From a checkpoint of a small multi-label image tagger.
Model: 14.4M parameters, 24-pixel images, arch mlp, layers 12, norm rmsnorm, width 384.
Rows from block 4, named by matrix and row number. Rows with one number belong to one neuron. Each number is 128 + 32 x the weight over its row's rms, rounded and kept within 0 to 255. All counts start at 0. Numbers have three digits each. After the name is the row's rms in percent of the matrix's.
# gate: MLP gate (model.blocks.4.mlp.gate.weight, 1024x384), inputs 64-127
# fc1: MLP up (model.blocks.4.mlp.fc1.weight, 1024x384), inputs 64-127
# fc2: MLP down (model.blocks.4.mlp.fc2.weight, 384x1024, transposed), outputs 64-127
gate.706 084:160185120132120137110138138107061098110090125139171109108155166166114089153198084125130117080174141154116105151127122174115153129102080146153132136173099173190128084131159161115130171108087118
fc1.706 080:164127164130133103095129193196095098120093136111164122121137177171082142124185092162118104125162173138120132183078149211116141135116135172107104127157084054118159123144124167153125159115087117
fc2.706 089:139090128136119112125165112091140160165140135137128130074069141139089131147142110081127168083081152175122142136145169142105152121082108114063151116125152129178104131085100143125118095095092142
gate.707 088:091122133207130095104125142136148146136229114165126099106115187158140140124159142097112122135125133175131120132167127118155157153142080081095138118138132126114127129127120155155128121143086108
fc1.707 089:120133146207134074106116111185146129090122129177122129112183160095107095149132175136157128105143133137180188170143059134090130105158089138124124135132105104138142127129090120117124137127088147
fc2.707 104:175110137094092123115108154127100139147165145131082116146133095101138164112151106111110154129113092102089092087087193109124082138153195080156106112149089126173157090143146121167143084105160146
gate.708 093:123134100165112113077140122192156080164167136220125104108140134166096082067149119190117071121133155159168167100175138174138091099147125084152129153178202117097168155159141127117119131174124118
fc1.708 105:089100127188104116172151115100098122100115167089177191179180140082145139055154141174091086057123146149169098148131153137122164125148154107161127168098145146106103112128126107072158109155055147
fc2.708 104:229136164098096160145120098153093121122095169137109100091098111128148111133171134094141121097109069101116099178089161099086151174128076129148093089148128118078193164055127114082144093131112085
gate.709 097:131118118114130144137100136107177100139131177123127134158140156163083113147076104120154142107125177075102131168142115136063142118126079153128146101162121142151142118188105148166180152116195179
fc1.709 102:127133114132129084097153105135110151111133098173121104114161130115198125129176171105061123149067065165149100094113163147174101133178131123119151180082099172128071152076129159138094120147069070
fc2.709 113:157107128112111113136118122118115095064143152090089186135158134140169142195143143086177106122133140144127149183154173140105142183175086172070119112201121118104099090089129110114116162082153123
gate.710 112:197170213158126119129129139128139134121070102165124135108158116091090108077145100141107164175175138150141143131113212118114046126126189161086125135132141145078154161153173103108128143108165096
fc1.710 113:123172140061161106157190161115113120145122120104130126168097157159101093214135133157139129060083045111091144123107098107107191091085106132104156144075164124103123081063174086132109132129149086
fc2.710 117:147137082188121145165122118208172119156167139113089123146084148130153163132204128085161173169133134141140084139144153111093122135148143161166136183167106122093114072189122066125149192139187132
gate.711 096:148018161141124136094083116127057200195099076167090096163099147094144107162161146140123160149150187190128103095147151121093150111175150159149130126169109144150161072122208158174140159188091092
fc1.711 100:138139154161157158106116130152071136172102089136133064102081122107182097101134093161113157147155128139110088106095132157069156114177114157121099136159142172150102152130154085156144125135151136
fc2.711 095:136107175145094111114142120188127117098103163172200157086153101146149147100046125141149150136134124101144122134080160131109112188129173143087119110112111129065112147140145119085116104153108179
gate.712 077:057195129132116150126128141106137169129179128185172100116099168154088127129104123157099120106144101121157134117165115118104158178126118115140163161157145070144087148158148154073145181086136164
fc1.712 079:058168132098130132123166124203135059122102120140096149070171116126096127114118070161156116107132106120100148124148126124160117126077046117121187115131126091075113132152091082130144138175175168
fc2.712 084:105087111089115076121123147132125116167144119085114108138066106108149098170186145140040107155110149152068138101149118112090174108162117151114109124133153110136126110181131164110116087084080149
gate.713 096:124115123102106135188138098123105151076080182108153076106050111069079087126178157095078090076156165138132124069091179110144124109162108137180108084121106150121146153086042139137141161118162161
fc1.713 096:100115133127079141136111106120117113089121135157075088143079138110138104113124123127147118121119094131124108180152101126089090151126071174159075140175149151125159175084121099100062136155148160
fc2.713 095:166176117151125153154164133125073123164075113099081103140175134136075133065111134149097160056149123117137172118143135157138088087138088079166135144085103123118103129059091136063112132072153094
gate.714 091:157109117147171130138155074204152105192139164104111120114223131143151100099098088153141108141171126122139154137150159141108069097053117126103086138177128118143146117139117091107099129118137104
fc1.714 090:112115127132119123129122123104134132170129103089118143125104043141196150088069147132062126113112099099160147110118136091115138173067135084147105077148125086069162173112127137081097180116112144
fc2.714 088:123124111124139157158161124076155106086123111192132156143034105163125094091110126105112169137137148114141063075128146123172096129113124174154144115174155166216102156091142143108081081148065148
gate.715 086:129109144124095059161194118075160164178117117156161148166107121127135093101186170108163158185053132202097125186146080122121135157151102137108076117089116116135166156163151091204146142123061089
fc1.715 084:110123088080105133165142151111099125108151125096113128098122088159157105118107136116129130150165069094047123136110147136123099056125134115113102171124114143130149120164119148135106118149187142
fc2.715 087:211077094050117109093110099076143156106115124136130254087119113168099154110098140093077174141129106103102133144118072146054038103110088088101185126085151122112131074107130153170151133115157119
gate.716 117:081162133118126150102176103078130161103113141118160141178134152143180137155140156152126132107136115111152130190156130114181149132135141153212176115177114125104152186150163186120129124149103138
fc1.716 122:116116115121126139112123121055103150112118065121148156090082090146138126125119183130120154120089151140129109111141107126144185185124113130142118144157143176136175136106156189113102149141102138
fc2.716 106:128077156095122084127154155205136174099155121238125085081119121120083141112098119148091105108167131128077129183115146124108090127108136164165135096062145161106101131159144154140193126163132114
gate.717 095:100113131125103115196082136092136073082132093104097147114141110058115135158111143139117132137123108140148161125047129198123125108192080162132106106117139132101118082162117125160141158129147137
fc1.717 095:121152143130106114093140130163112172172136128058157108114091177159130126122161124142179148133147117153082138165131133109155135147016133065099123153156139108165121166133166114119167123152122097
fc2.717 101:154110166134127178078161141137109070135107140146119176170209122140117132063111132106187075128167080099140126115133087136148140088117074136111051065106105154128152097140083154175119112124090124
gate.718 097:146143091134115112167169171150129128103128155084150129112141128130081189147113130089172130137171090128137199130152098149072135124127124159139141114110143110133166130099147160105158154153153156
fc1.718 097:135116201156168145105117133063105159121149133099103149150088166144168066175133156135109146155159145136138126082102113156184118105121170093087129137140110104145095187090083117229069113125170057
fc2.718 097:141109174128089093150093157090110125121119130164169105085084088086157172147082186088134077137119119151093105105070140129085106114101113141099172068255108144212155106131166171134122119114123091
gate.719 094:141107133086100122091066156134057120112166077117154144111112150155158183097153118094170148097069156121096128157140115198162224186110136167052193091139118119101123180106164070137158142151173156
fc1.719 092:119103147126101092087156114096145131049140089105139112144127143156200122152122159121123172170075084166136151114131216166159147162117124103091086149146081129094167141186135126146132126165127175
fc2.719 090:116129085067121124141083107082098110102089148114114193152144155149112146109111117133091136154182127157149087112107187190180063119090095140098111121104143121189111128094146086119076119113101073
gate.720 084:116109155139149128177152105147219161180123139124072186037128155093123126121161165073066146185111104108121146189118157096117080127179106196096108144190125164131129087142160093134154119121086142
fc1.720 087:114121110144138132198149124142107137115139122137129140104094108119179136112169124141134119136149188112125184145062081123150127087138155094178096132126125138083108120160199144083142102153079134
fc2.720 082:061131093182107155087147127130147126136158117061130128103068132121186043165159093130113117101138067143038118127125128122133130098129115126188152133109144092101165162085128117063102145152189192
gate.721 133:166089096161102109131104147107112133165149129129114132097116115087181163091123126137103135151115134137108112136086137092125088072135138115070086139114115134190143162125116156168114166053142121
fc1.721 142:120163123095097155100161126186092186096108037145101114188152162125114102111144107141149112113090110107106111145172134140127111108142119143176117109143127165102121121116138084140168074191158148
fc2.721 117:177148076113112098182063110140113114098107137094118110160144175103096119115160150161152140116135194100165065042059125104105097082081189160130115098091100150102155129139141135116156151150133150
gate.722 116:073139176146080151126124089175125116139094109114135085134125201148092110097120097137124136130120115077123070163206112098138164134128145108087124172081138085117101112111123114081088040108115132
fc1.722 113:103130190152068168142144107146062111092075110115149108132119159168062112106107108158061149128116139128165118125197132131150114132186116153111120184133155058118090160104199109136100113066166064
fc2.722 117:123096129154078129113152165106151101105136149096140133077167056132132093130197106114076134178122116134117187190129165196135187107137184143135102039121103132099075192052104152149103079106119161
gate.723 084:142131126151102088087100157082132090177167148160157107138169134153128103134158108164150101102119104143094083147103129182112148126129079125168107128119147119104115145153122173076100119130177189
fc1.723 086:170129149109163169113100098084118109141171151141114096128161164139133136142172107121151159119129159164115164218170156131109145147091133143060122083102185092082114125122162139124153146178131188
fc2.723 085:143157144135140087194120146178127052070178186213116136167099138126098105118164081143121166105099107105139140125150141130105129087113109161176074161143097148163115171079129155143135116133092095
gate.724 098:225073170098095120118136138173091142111116153101079120126126106141160086127146114118026138152180109076137129124120094143102079143158168118151100118107179142115113125150119188107136169107104154
fc1.724 095:081120173129112157141112071154151067096121119123112101125139111181160154100077145106123144108063133170162169129104147116153133125093160129100100102168173136133107174131171148183048121124129131
fc2.724 101:143121095111084118124164092162104169103184109074090094056210102139160131124122146089139077098200122150097124083099151113091073082122094121082191133099165141152146085061108097093131175136098149
gate.725 104:138067085181083157141135133056088091100125133173116146121128123138127152121109133087129103138119059166152112132136135122143176130162184138125177196115161080070125036158135155183172177185139124
fc1.725 107:132020135076107104143131130140155137137153157125154121105124101164121187056114098142133160080103171135122164159148239087124124089145119136102161101174153208156132211175112143138075093085141128
fc2.725 105:157132138153061177127135134080112185105118081157159126046184124066140125031129189110118129103152110150107090041065113123128086102124166183075110116125143141130120132094083146132093133111120087
gate.726 087:120142084133145144168132124148181114144103179103113162078097143168172160171153134093122086149150119103079164156162109097210097095119116110139149165124138118104134161121095168129106124123114112
fc1.726 088:124097158150163148163106135182109109091106140120153130160102187094071160147144179062132099203110149084158147131146114105118075151149110115070141146162128092150183154121095160121092123110088127
fc2.726 088:127126133184056141130138145133131085124131080149103190099135116150094166058178140122122110176090091158049021225137101106144084110128153212082107139120121176177166129135115133142110119103163127
gate.727 084:070065162165137181106118123118140109102132067116145104125148118145189152131151141087101157092105122089200102082142151095187102137123137081078141174115157090117110138110154135141077139056057125
fc1.727 082:146129094092130083163173139124133164129170148163127152134132121053161157130080139122104131131178193159089108123133161106143096085099151139083118132168177116099170061197092137170166103082043188
fc2.727 080:110092147099106123120124143124097122161057179200113152149143143172152055162100133064147100092112110171109064121184124145131091146126116098122118153157189049062087136103118137092151115145157135
gate.728 117:160139112124122146179137078076110105099095177096147150151134073111084117153125086139124138162157198172141112098170107133146100125180125149166101152093102119104190132131104174077082152121075146
fc1.728 115:123104146137110105098115147151147093118138169110115158160120118077181105078074145149169137122116187134112187101114109110068114139141132146124094109071115098046197198177131188147160155123097097
fc2.728 108:093134160091052155083166156132120156135122142107195117113128131128162156079210120150172057151100102129138140144179167138100161111112141061112191111054173111126071137128109190151101139190135161
gate.729 112:118098081131180123162119098134142141155173148163134136110128131175162151108114163216099131100128132129170135123152172126136132163138137078085102121081087117181130104113117109110116112072099113
fc1.729 114:136145110155150156134132101166074137136129132086173138083133134120142093150159088110084081150074165128162187088145125114134152159082125149100088136182117140144143090150139126136170071092128105
fc2.729 107:060106165164165084132119156115183116176129100147099090124151091104255072062179114117119147143133092130131150144143157153129127093164125145141157124132092164118173088152165098130140089151149150
gate.730 090:088136100152118168101139049179085182116152110136161099110102159131086132135138122111186122104119109100170117111105088154181106125114126067107120141072099182118190078118135109125119149138174180
fc1.730 095:136105191130057137135089120106099118115053104120097129145150136172199090057123121107177129127121078119155071138174133132103148158156121161090133114111151161150072098096154107145142136130153092
fc2.730 092:101128165164115170127126128093108150150148091117198125171115121112115181105150102136133113073153130097124142105139109124162102042112175146099069120106178123140112068121133122134119117212114127
gate.731 091:138138170116123210171119157128138074108144144121148131134138094123153133183146155114187127104165074081108108090105226152100131161139174154143136117158162134142127151093187119118105175134123161
fc1.731 086:102156176175163123181110085115139145117098128155169135118114066094105147071028120126119160167175102187112146065080162079174179173132135140152137101152191134107124113148191141088104106125192155
fc2.731 090:155120141108137125141157101053160145095140110089182143106092181141168124104153155109093000157099111113130132185171122132069115124164101096096172102153105203091176136129116113079094148135145148
gate.732 098:153118100122093072120128099154150162128064095102105140080089125099144138141185094110135146163163129163148109168167116088093142155135130115134126097143134100059123170172122115066162100091104105
fc1.732 092:070157129104135083106199117094129104156107093154111143131141154101158079135199174136166115133080100146153187184191094089095034104125104175208057158117154130133139171145124102091153102128121133
fc2.732 105:134068102118143151095081140126103104108090146159084083056123123159122145115090125074160165128164111186143087149147084117101119153089062132145099139103101156161094128144130062103138147139188120
gate.733 099:204130130154184114119168080086117143126146147103082158093115105124087100130090151143131189064136157147115101095117148137135156098113141131105141142102112103118212126104133132101121146199119171
fc1.733 098:109098087098151070092192105143155093108125143180139127123140190139188103133179125131099126157128144065160144143133162086146161109134173080122049111194123145112157114150126101113159100154181155
fc2.733 105:137154145200115137137155138096123139192142155100124183103086136123120131126100114113109155150156148177143122060083142161132119130137114092123106171167139127084140148147131105134141119134151126
gate.734 105:104155111101158160141152088168075115167097148159159162156117135186171116158162047091133130146126107087079119147152131096125133129052114146151099069122115148134098077164170152081134115132151155
fc1.734 102:131139089150112099176133132106176179128141150104150135166117159134148201137103145097108155188147093166099104103152148087068104153073148074090125166129146090143168165126136152121157128179107151
fc2.734 105:182170110069137137151159175106090064142145099188108136074078095078087125149097162174209148147140080136063131177117126091165097169112060047149130096073149109149132114102143101159131146116158131
gate.735 091:154233109083113044158119113158139128189139128142143124092080112143150094076165149139070219102146178112129158159132199083100115131165127119115119148027181124130117149136154145099108149103093134
fc1.735 092:123107119093123154064166155095074135150124197130130117100038112100127083072132186178154190105129142111118139194169087155124129119154078139104103112084151152169169139058159141148099091151119148
fc2.735 096:125132133133088121128125120122168150123118133139126197132162113080103179157106147144181101161082118116148132156160179124118091100123066131074148155092111179136113116136155149086117087162122084
gate.736 111:131066129164098103052122131173174133134139142115163136143226111095090156082116124117164118128105078103079134127145124118131112109116104131125102187119113095142127141093111134115135154124074118
fc1.736 107:130143108103079117166150129153102125142140133070132129041088141113088134122104094159097149163132102188186082121137137153152167139122217145120121095110150154069147118180131160095191087143149113
fc2.736 111:159107105123195126112105155130109150152156103160152112110192112117185128147123091111031128066136201102149130173158118119071128122143075162107096116117093156095117129181112104041111086151152115
gate.737 072:163138125163147151089063111126141129093098125107164118150088101153131120136150118086112127129180100110129114148099140073102107143088193191161145141078141086121157152103218108149158133123082089
fc1.737 069:112152105121105124171110113104130158106110131189135147148087118130146171080131184096139226148156095132119177154102164113138150094099126154139119135085155177096167152148163179129158091114096107
fc2.737 084:180176111081129138126140113144139084089095103188081173126139123148145148079171150049106127149125085178127132111106125113108166160094049069127169157133139107089130125157146101147126112110104106
gate.738 082:139136088142138101179171142150126088145095113105097137133091125130175114099128098087174099071118093159156147165144127113170149139130126098150072126095167122053158118101114186113114170168166081
fc1.738 083:089113128095167124123176092121095165121097192124138119148121098179099112113119152140063104158136124143069088094096129130122120112160089168119153193158152105085100162110085154146136082175103097
fc2.738 082:099117089093111099185112152154117056106129100196077119102126105167152134087147177083113102109098085095154100141127128095166111165092128082148120110176090187204121115154129061109143079090131157
gate.739 094:095066089162058101083095089122182114102131183120100146133155082147085105148082088055137072120161126095088140115153172156141127063110105156046140084115162141110077143141108119119107146124124115
fc1.739 094:135113186113123146148164147157160146149155073178154151124070068155054101166114171151125150184199108152162077113087137112105129161134109140127130153097154084126102105185189093135031107142123067
fc2.739 094:082130146115102135158144153102113099098180094038103128133156125112169137179136129120126086164105134069167148215106150146123171115132162160114158140122153128222135191189116090152098181131156098
gate.740 090:153124108176090181169092151098105100111086109185097141134171085115088087192109117093136078114129118128191149068111101117116111216119137216083126107082131149139142160063156137104098151139166127
fc1.740 092:127151156128143174127163173165145144145080115113129135076098148130133147136113118113085086156162136167145094139183151128086174119140099125139118096130136135096116166148165151103160088169091099
fc2.740 106:131156112174188149138140154151127166154183150116118125114120051130120113087111136110118161094075131215130095093160148140109096150105120165111149123141131142084099124172151105143136087084151146
gate.741 084:158118099125130160129110154124157161161124164099094153104090148099119071111142128113145142176123099085154098142120121112131165137138181114127169044078085118125160170172186153124092114104118157
fc1.741 090:178116128167206148079168102119114107149181123163155153162151145147142111159120181099175116119163101116127089112109133128128072102175129130092162092081115102120169123146109121118138101162146119
fc2.741 094:127112089158157158147151144173177107124129122140130088129222128178131106117124133120139125082130135131128141086119117133147052131093155129131171102187107160075062097075086149098169156142160116
gate.742 101:118164100155169162119161141165121119146083089139112112174146126114143166130125076125139109105118147127057143135186182057066118174079100105076155128133110115162104137189115118095156139097116209
fc1.742 105:146157126191114125190119130081123116095123176154176049118107084199046116193132140083134135113174123134157063135078099130103114103144171133207126066130126144084140148090125155163095162135131024
fc2.742 094:122130118152119143136098152124130140102038139098155138095061164124146173154119142174148076097151171072106133128100103135108073133099152155099155130098137069060149115068117136146134126109098189
gate.743 084:125066112104125116170121114124047119181088127114077134134135122120147135116182162123124166187127177118148163160127036118134089132159147134182132116165081133138135147108116116102162129109082102
fc1.743 086:110067162111149108134079176181134170130121105165090140095168110148109135114172110115128138146123132125159171090102157085094158157158118204062108122197120151104168124116040134093176132180106144
fc2.743 092:119118111146140156119109143114132099071102081157091128129160128138110123131128137150109091101129154139156147164108103129109107142104141141065157084117122114118138156143187128130129105137173086
gate.744 087:184083149163141145089149139105155154136117137089182118130117063125089095123122128111153106108101149098116115165128114159166197156164091101154091107159164095131142095078096176079090094161156152
fc1.744 081:155161128080117163094158137108093124158140149115174112128129169156123063097081148127130193127078084104148148206122022077108084089140141107203161130097129170194159149161117134182155173099093175
fc2.744 093:148070092069133172199125069108097077169135054109133115101182108079104098134114117122161173151141074084149121179136142134131191099142101142134125164167088137083109131113145168124135149118177134
gate.745 086:153197131115123125152119157137119159177160181155161090097121143089155131141149180098096064129099079101117099142136129206173122100156136071190159104115129131177044116098116171103113158149150155
fc1.745 084:121172123176108137111114113123153070086103102098152159155131127153133108167107073139133183157152105146204071159108132136126168150090163146104170108066132149102102084193178126119107059098115156
fc2.745 080:088160183113165148114110124096169137120133154126152108120032114113142134193141144157134129106137058146136076044139098152176139152107113150133080197102069107125142110108094094160123152077090123
gate.746 086:132146107098127182188163083161048131105078101144141130134159103067133102144163046100090139145141113138081083133089053109136118156117132147160076185130154159138138145092095155153081082152153114
fc1.746 086:157110142118125140102107151135109116159145051122136157129124121160149162137111180211118129152128124129055145161100142157188180148118148100102098125124134126129098145143112099111105126095120151
fc2.746 091:087085115135144088100122118136111141108079130094110166162129139100164164142093179140164150141144090128129163123123105168126165132075159143158140117158083179116139116166116134215120160211145160
gate.747 096:131106106149135136136093107081074067157099084164104130105151102140112156192098185137119125063149157156163157153119090151164136140115116114163066123126167127154141111162121115173102128146103130
fc1.747 094:183124160102174159095113123140114080130188116067126119126162178127078103111122184104134164131167110146109123129095080129087175156135186094153126155077081123113124094145100102173109098156127080
fc2.747 098:165135091142149136105126155047133138188131101091141143094124148156151120082115104148126077121142105152146169160121178131131185123147117092166101080186132124116114120133088092154132033185118128
gate.748 097:145158144156119146109122150130047106136162097093142110137089125160103080169185153109214122128121116134126159089141163141120142076113138076086100112110102107092146167173115134114099138131071112
fc1.748 099:140096119156105133096101142115108078081141120171132137131145140086099057155069138163118103099098184094155120104179106158186121092130128163122137105058138117086144132180127093112120117118119103
fc2.748 102:105127101206151117097131127135149078097114129103185157092113163109147091076146113088104091110176113080118140148142117130080200095113161118168144104154079122133104126114174126045155042124152139
gate.749 100:145124139118125144099208152137147093123135191144140145099140150102137122159143046112177109132113105149176073102171163091099092124136135156127086106146116082136201149128124128100182186100149086
fc1.749 103:193117166162174123095146122174155095099056138105109151153130161162088089138111116168139136121114132138204125135199168120128108143136123162122047136134154127122196137180161189116209140103179131
fc2.749 095:059114133100052133128109166176153136174134151117171157098123155131166084105133111126131087148131117125169164103136121105133112142117166160190056094140121130168109099172105125203138127100083132
gate.750 103:138074107091103119115073125071121087103076141172122202145113132097124179152084176159109073121080157114143130178115095115082131114092147091119131094156141156125109182130161099134180181107108118
fc1.750 100:146110108133134156108097101115138132074131115159110152181089076146146169156103085145161069135104175141121087138099090110182154123138161054094133048095106059125123142102140139092117133051125153
fc2.750 109:122141133090151126164175062070121132158151157092114175100102129162119084161124103133096119124169092075159164141143118177146179102092158093149112125047114136106091130141139130187179122122102103
gate.751 131:153102042121111144154135099115165125115097140134105147139118160092163130142119162138165126158180209093071142128015063054120100143073146046114103099145162179051123137069115205124067101114131081
fc1.751 134:154099082123109157172112131121160161112067123120135081129116201123157188100115168088138123203121149115164165119022098110097144096163152127116123084114150183137126167062125119132029082146173104
fc2.751 113:137132124193173144079105135155169109133103176159093141090109136119127064096201149133136126061090152156129124206134101077019186149121152101158122188156175137167095163113146139142145194163179123
gate.752 098:064146145103111163090144134129078160180134101163110155123181157111143084103102097114119115082157205106150146138153067168088125079145149132092130124144105097106162141096109175128178157096161086
fc1.752 094:054112156130118140114188121099121132184127042129124141150128159108148119140050120081109087088140221095149168094090089121111190038071157075154094099149087153120128099100137144127199198119106079
fc2.752 090:137110140111120173145115136159119123116150094141118128196089128133153191078121084110108096092129134092097142175192124169093075080093093134121065146074148114121124103048128134129130118129136150
gate.753 107:108125164137143128102101117100120167085134199180085096171131141142117085209174099122105138121063186078144151141080111102133108094119194163124068146090141187102130133054088179116128173133143137
fc1.753 108:144144123115093091097145122107146165123135121122146158134109160085126095095165121145167126126079140090167187112101148126176146088098094090128120141142089163136163129119140108145132152086111158
fc2.753 107:129169067116162083141161115121112093110129077128171136132074134112154145152093124133118144121114129103014154157156101127052178137072111038139180139159086134083141179129115059186100147118123112
gate.754 104:139185088173128191095109137120133107149186099083119134114125156123124153186158144166151130079170073145150110118103094131077114151134077078199121155119157117126123094129135137112175176128089122
fc1.754 104:156114142070149170165121156107138114173170107227088100145094178138137151121097089099110137098140074128119095124135100094034128131165093068208121119143147151145073112112188098180137129150124123
fc2.754 102:114107147111151157100104147157078146153148131101100152105104065131098102111126148150133115141066126115175131084079084141144164085117124137151141174150146112115082123190104142078181156139075193
gate.755 086:170099154116093162124138184115083154178160128136127166132138156124122104118166162111164130147103207106150183138133183118088158105138135117189125140107177150071082093105144110144136120127203094
fc1.755 083:089104152138163114095115142180057174093119126138102137130115169139121118143199125141191101113133156124176150114095152105121132133122135090116098100114098104113070113063169172182161087169069078
fc2.755 085:106162115204118092125161124099134132083160178168128145183143129134085118166149142143063081150185161143159120108078093129123124200145157163109116177144079153186173173122120128107154116137132106
gate.756 102:182143141073097178103130167129100090139131120107138140156107149166191123065079180183119151158115098125145139195158100189145150115149155091071108124142115129104132170107109183124074144083087117
fc1.756 102:092110152141120121179080205138131097120086108140146142106160136131142146160035118156088137131131053086114182144125155130125121104100134143109119096167112136198071120157081124142160087103072105
fc2.756 095:134184092156149161120129149071147057107199162146103148145075136149085113103148096128151177125165089095142104137135146150102097122161110171104135151179074075140100133145130145166127094144143117
gate.757 079:132109092075153108165067102089095082131090025156177112110077171124208166177128114172160133118133191141126137140105173143091151146142172146206122115145091114122184121150140114178080133111113201
fc1.757 081:126084069043114143138111088102069086127115091134167127133059166191180104110097135142186148078142153097108079125093153112047110101127185132151154140153109164137140124096132151190132092124133171
fc2.757 090:059116151135119142121144160102132147091187164106145141114123111122138145172115086062167152160101145083178117154170099150154135103155087115100156109108104140098091137188089105122123139138135157
gate.758 097:190097141151120158159154100120142153136122117076142127129178148165133123119092126125138109118092134119149119167106080122161097126156116145135163111182175126099130141120153162163111140115101114
fc1.758 092:162163126128059159164096121162075181148138087197125144079108087081137116161122177124063109115133107151154145149138097117083146143145117156142087109089129102115120148154151096131148103123073145
fc2.758 095:127132082106085119144107119150178133136080173034124133162042150093131102166113106145162142171092109108147082114142148140114107070104072165120141128102143075084119116177121134086117094120079090
gate.759 084:123078144132100103066118153093189104087146103137120145142155147095155100073159152133191136105171106144137101093157161127132135179168138109161109110121136195098164081133133095105132149102154173
fc1.759 084:142132148174108122104179157156136165077120160107119136083169086181116194136111124084164152116170169135141115173106114111116113107166169129135100164085098159084111130114097071050101154138108152
fc2.759 088:116103166144087165123098148092135116169143121118171158181147132139115110115123126102105157078078105123123129153185137126152181108120133074135096156140178085068069125114134149117121125136087111
gate.760 098:161154090214112101084177111085110149115136134154137174194120087142122118169165179147127209128147091096164150162099151158136149181136146132123147132129104054111176114143106113155139091129116053
fc1.760 096:029103117170120111157124115134127139157127115173110136093133055135104151176156167124107160083170130128090160133109094110169111109113100159136125077120095161093112147191170172180105098114118065
fc2.760 102:105118098092083148125116129123120115178111126113126119163142119165157136087162139139128111137140119122165090203132137163156064118149216148079108091133163156191166133147130142079170040132126098
gate.761 086:190121160134140109164162112158179141179120167179108144154133172158109117152143163119097076129158123132114140159140087189110167103134120138102111138099127145099102168122115094084111107166156084
fc1.761 084:119102131141139128179135080047152129122132112114091092127127134114126144138107100151133163134099124135114110075155125134164184120140130156117101135129117156102149164136106162107113143146125188
fc2.761 090:165153107135142144118091105143182142055159149140122124181054116094106164094130101124146182120135173133076164128158148147112116075114137151118143179176129164107130121064088166134134133120035161
gate.762 096:165110108126115123125175133092151125207124134153079112162112139135129138159134133144096153162174161126128102171156108127120145105107070099173179101113131048108204177147134120144158124102153182
fc1.762 097:178152130160147147142076097101131138185141101158094115078132131173115210105103151159148132180104121126165151085153054096093166051161128122112162172125124159114150196126122111084086110136144128
fc2.762 101:158059094132102143158113117158049098154132120148110129125074159118092125183129170167138093178164175104133147178156133095099067152097135163147161157106124178204158151149124132193089158115117115
gate.763 101:094153170081157121144120184120091130147101140133146123122123178141176119112144138052095124138114212114152110152145146085148098142094147104092157129091165128180142082072147195136110096114134103
fc1.763 104:086118112114136060119085094110096124120194138105107154111156090155095162122128101139115185152145143139097129123107140092122138081151071123175132120140120215189181128132142141144157122112118112
fc2.763 104:076221125164125157128108133198194119100135156120128200090147115153207109161171151149153095081137086095143192176113135121113158098132122115143178112000134127137130165162128145161117073097087152
gate.764 099:181184129115194126116118093071178123113154099164122132154120142126112117109139072114136120090068114133155173121086089080093061145122145107123119112170156104139133176103151141200098131082158067
fc1.764 101:129135088131113044161154164176135091116161120120192133132081147134087174098137060132121118105117165106105188153116083092143118178059155120191061138162208149127065120126090085149171086109133115
fc2.764 104:107130125101138108161168160104120210126073128060154172094104128080126137145178098133097131203144130136102117152123099126115086150190139161109067199082135133125154149142135128134140106116111164
gate.765 088:107119099055131127155199101121161115090078136112132124127126089159104137149164089147170066165142051119171143090095119123103184183096107083121095134058117099114107153159153209138146048121165106
fc1.765 087:158162122164135083142132037123130128161155096161035183128114159114093169061179125096132112171105104108113150091151094130139104153078094137154084068148195151185116168132125188136183200109134096
fc2.765 091:127154135084145131067135130130177151096124174117119135084051137127124163175149153125113136146117147050123122143105106142154164151098181157129125093159135146089145119198148081157129094096109122
gate.766 120:135134049117142128167171165073126122147117157152079124068112152094076133179113136109159169111163077137055107153156136154111127139151102195077130195142158109125142111099094109152141077119149098
fc1.766 120:179090240108108124122093121144143126125093168106180156160069152119121078127160175101048109137111122106196171120125141106117114125125176099097149086149129175111123130126136144083145168162136135
fc2.766 121:101171150124164149149105133000145033150119146108085129176138126149112117109111180141102133140114084112129091120153090123117170124109093139093119083154155122091088145110118130115144142095168130
gate.767 090:099106121116117089135134129142110139126106133156099094150114100158131156162068141146204140123131105114111115114174172186125050120193122111102117145140112112141077165114078027163108141134144170
fc1.767 093:142127102119079089144129115100083084042131071164122084171094095115062129096096180083171157133138169143077178126064144151101201096109161111120185072131119121076174105143107139129160127133152165
fc2.767 080:122108099146123148098123136098116166103145125151103166180102125105097130066155101165123151179078114178106070109120149146130107118093091135114169111096111121054097172120135146175148111083143182
gate.768 090:149127146092089133139100072088140129112156108163155123105152100171124124081116122096135129176109139131128128078085080082179127126126151142114179154055143106137125145096176090075089131168126112
fc1.768 090:119123107083080123078177084139085134089117184090074179132080142155158142073131157060130110106167085105084149143085157123091124162167128130150107186171128135076088093140190117207096111119143127
fc2.768 092:114124057165151116115161114104095130100133155150083139106109154159129123155108102155168214111183130127071163083094163106061126121148170161119151141076202165143183153132140104098131183121165146
gate.769 117:187195126133132168158093088097080107095162072126129123179132109161159131130123085054100112131149139097112088138158143163125143127180073052137157091077158134098134142077150100120128166138121122
fc1.769 124:202164114162168155109141100092100076100132049175137134135153110120163162089104087039164148132143125111136085145161117166117083145212101049131125111116106134115162144095182089056108167165112096
fc2.769 119:092108098114155115103127055098105109132115139077133178146155163137142113159102129140117076086116157114111119102165156076125164134148196121179141186178104117144108158087151125162101171069156114
gate.770 108:125091161174144168158151093116076114176176122123130136150183103145123129130163088104108177213179120077149162138128166152151144145149145174088126177158112151076134114165180140153100148109165098
fc1.770 110:117077144120115102136117116116106097154128097087190117151209103147152123157106102178136121173174148093175116113121121149089142130067101169133135150129111161104163080159130164141141101116138103
fc2.770 103:160145123146156110149151102171184108148153128048106144163115187057093159108123128171145086103147125067067130150079147168149064105150163105165113135000134122125185106118100117162119087141128167